python train.py --model="sound classifier" --n_mels=64 --norm="layernorm" --parallel_block=false --inner_norm=true --layers=16 --width=384 --positions="sincos" --init="kaiming_normal" --residual_init="none" --max_steps=8700 --final_lr_fraction=0.05 --adamw_weight_decay_other_params=0
Rows from block 3 of a small sound classifier, named by matrix and row number. Rows with one number belong to one neuron. Each number is 128 + 32 x the weight over its row's rms, rounded and kept within 0 to 255. All counts start at 0. Numbers have three digits each.
After each neuron's rows are labels from the 100 clips, of 14976, where the neuron reaches its highest value: "loudest band" is the band of the loudest frequency at the time of the peak. Only what is clearly more common there than usual is listed. The data: chords played on synthesised instruments. In brackets: how many of the 100.
# fc1: MLP up (model.blocks.3.mlp.fc1.weight, 1152x384), inputs 320-383
# fc2: MLP down (model.blocks.3.mlp.fc2.weight, 384x1152, transposed), outputs 320-383

fc1.506:152121147110132124159120148156144088103121155076169136134168153104196147129120125203190127104053107122119163074078106128120118085078186161060144129113088148162202067135130141110140122100107079
fc2.506:149147134152113139049096138108104196071160058150127148112116136152117100165100165138121115136147143143150118126120148103158087113149124141146112116123121115108107161147138054167139130125177127
loudest band: 500 to 1000 Hz (37)

fc1.634:143126141111107152066121132084084107065111117174170124150118138162131104124168139189129106067163094127103107131115143100121118113126141126089073158086098099070104095128136146147135134086113064
fc2.634:157129164150107081115182137154132145131114168083176111136172090121152203139122141134116136155090152116148086137092090131133108197111146222119118095114162141169165147095107144077255128157128167
loudest band: 4000 to 8000 Hz (26)

fc1.426:129160146098142110071160119136112128150132117101178116163142148100166101115126139108075087191139187119102127109097156130127168164153079142130190135145108118138089088120181112109147150087173130
fc2.426:148132154110130177188099105181110136148089128145127164068109087165156099092091089100088097097110081086095169084134155127128119146173179102065120115133166100125164162133107121066076103185136066
loudest band: 250 to 500 Hz (60)

fc1.169:067134101115092134136062147069106156097096130192136103109153107140090132102126100143052070078105117101117115154148155122137125169113147137165136135129135055095156107180109139074122143114137110
fc2.169:107137151087131135123105111145109180131154173162127117121116123117150101054153104120092166166161139123102117099162161125099120102105085131094141164100141158122119110106133172075167120143143145
loudest band: 250 to 500 Hz (68)

fc1.52:184167119130169086178189162152135115140104153117093137187154130112107151107096167127115125104146145207090119158101127132093079149090153135185178142188072180131144125185194141159105144098037148
fc2.52:123176155127130118095091118074135096124105132157116112138123163122205123126169125088122169143170118044144132137127113156169124150129106110097142100086138164160120129086086116107110175139121125
loudest band: 500 to 1000 Hz (40)

fc1.248:123091093132140118110167109061103138128146070149143167191139098145124110163121087170121109175112145152151083198117173147115093161077168125127110132141071139118131135107051150107107137119089170
fc2.248:114090110184169141152161112118115111142117165143091140094104167122086050137076171093141157151179127159157157133134124133093110123153079086125122103155145109112076116113165103140129083151155104
loudest band: 500 to 1000 Hz (41)

fc1.408:111113165150164157083121084077072052148187083158142134196120080132121140189123144122136115156086158117147110124105097148097098143185154107109116103099121105120158142111103178098141118152140191
fc2.408:132109134113106104147146105089143149141050092117141099141184155107168082140175152055112193141109114117102089158157066140106068115094084177118128200170141133069126145162139182162166113121187168
loudest band: 500 to 1000 Hz (48)

fc1.214:144094120147158146095080145065141106112097097096074124156103200180128106128129131134131166142136106107143125082103103143135113135108110113119135155161153186186142141141153135087169073165082107
fc2.214:117110156112133046116088060161169118094093126115132095126111131180133135138145194122128171105211144155170116174155138099133151104202139132180114142090144194178101122088095086134119138092128115
loudest band: 250 to 500 Hz (62)

fc1.264:063101095097070121077127113123114145196117130162150188072140104172176132132128112120185125133114166115152081078101127174116170096078180147129129139190120103135090121107152101110100156117145156
fc2.264:166197130144129117157126071129129165122114166102133134141064102141146114118109120135161101112114139133151140225139181156117090179135074076116101165131158178121136128134052156112081132152106128
loudest band: 250 to 500 Hz (61)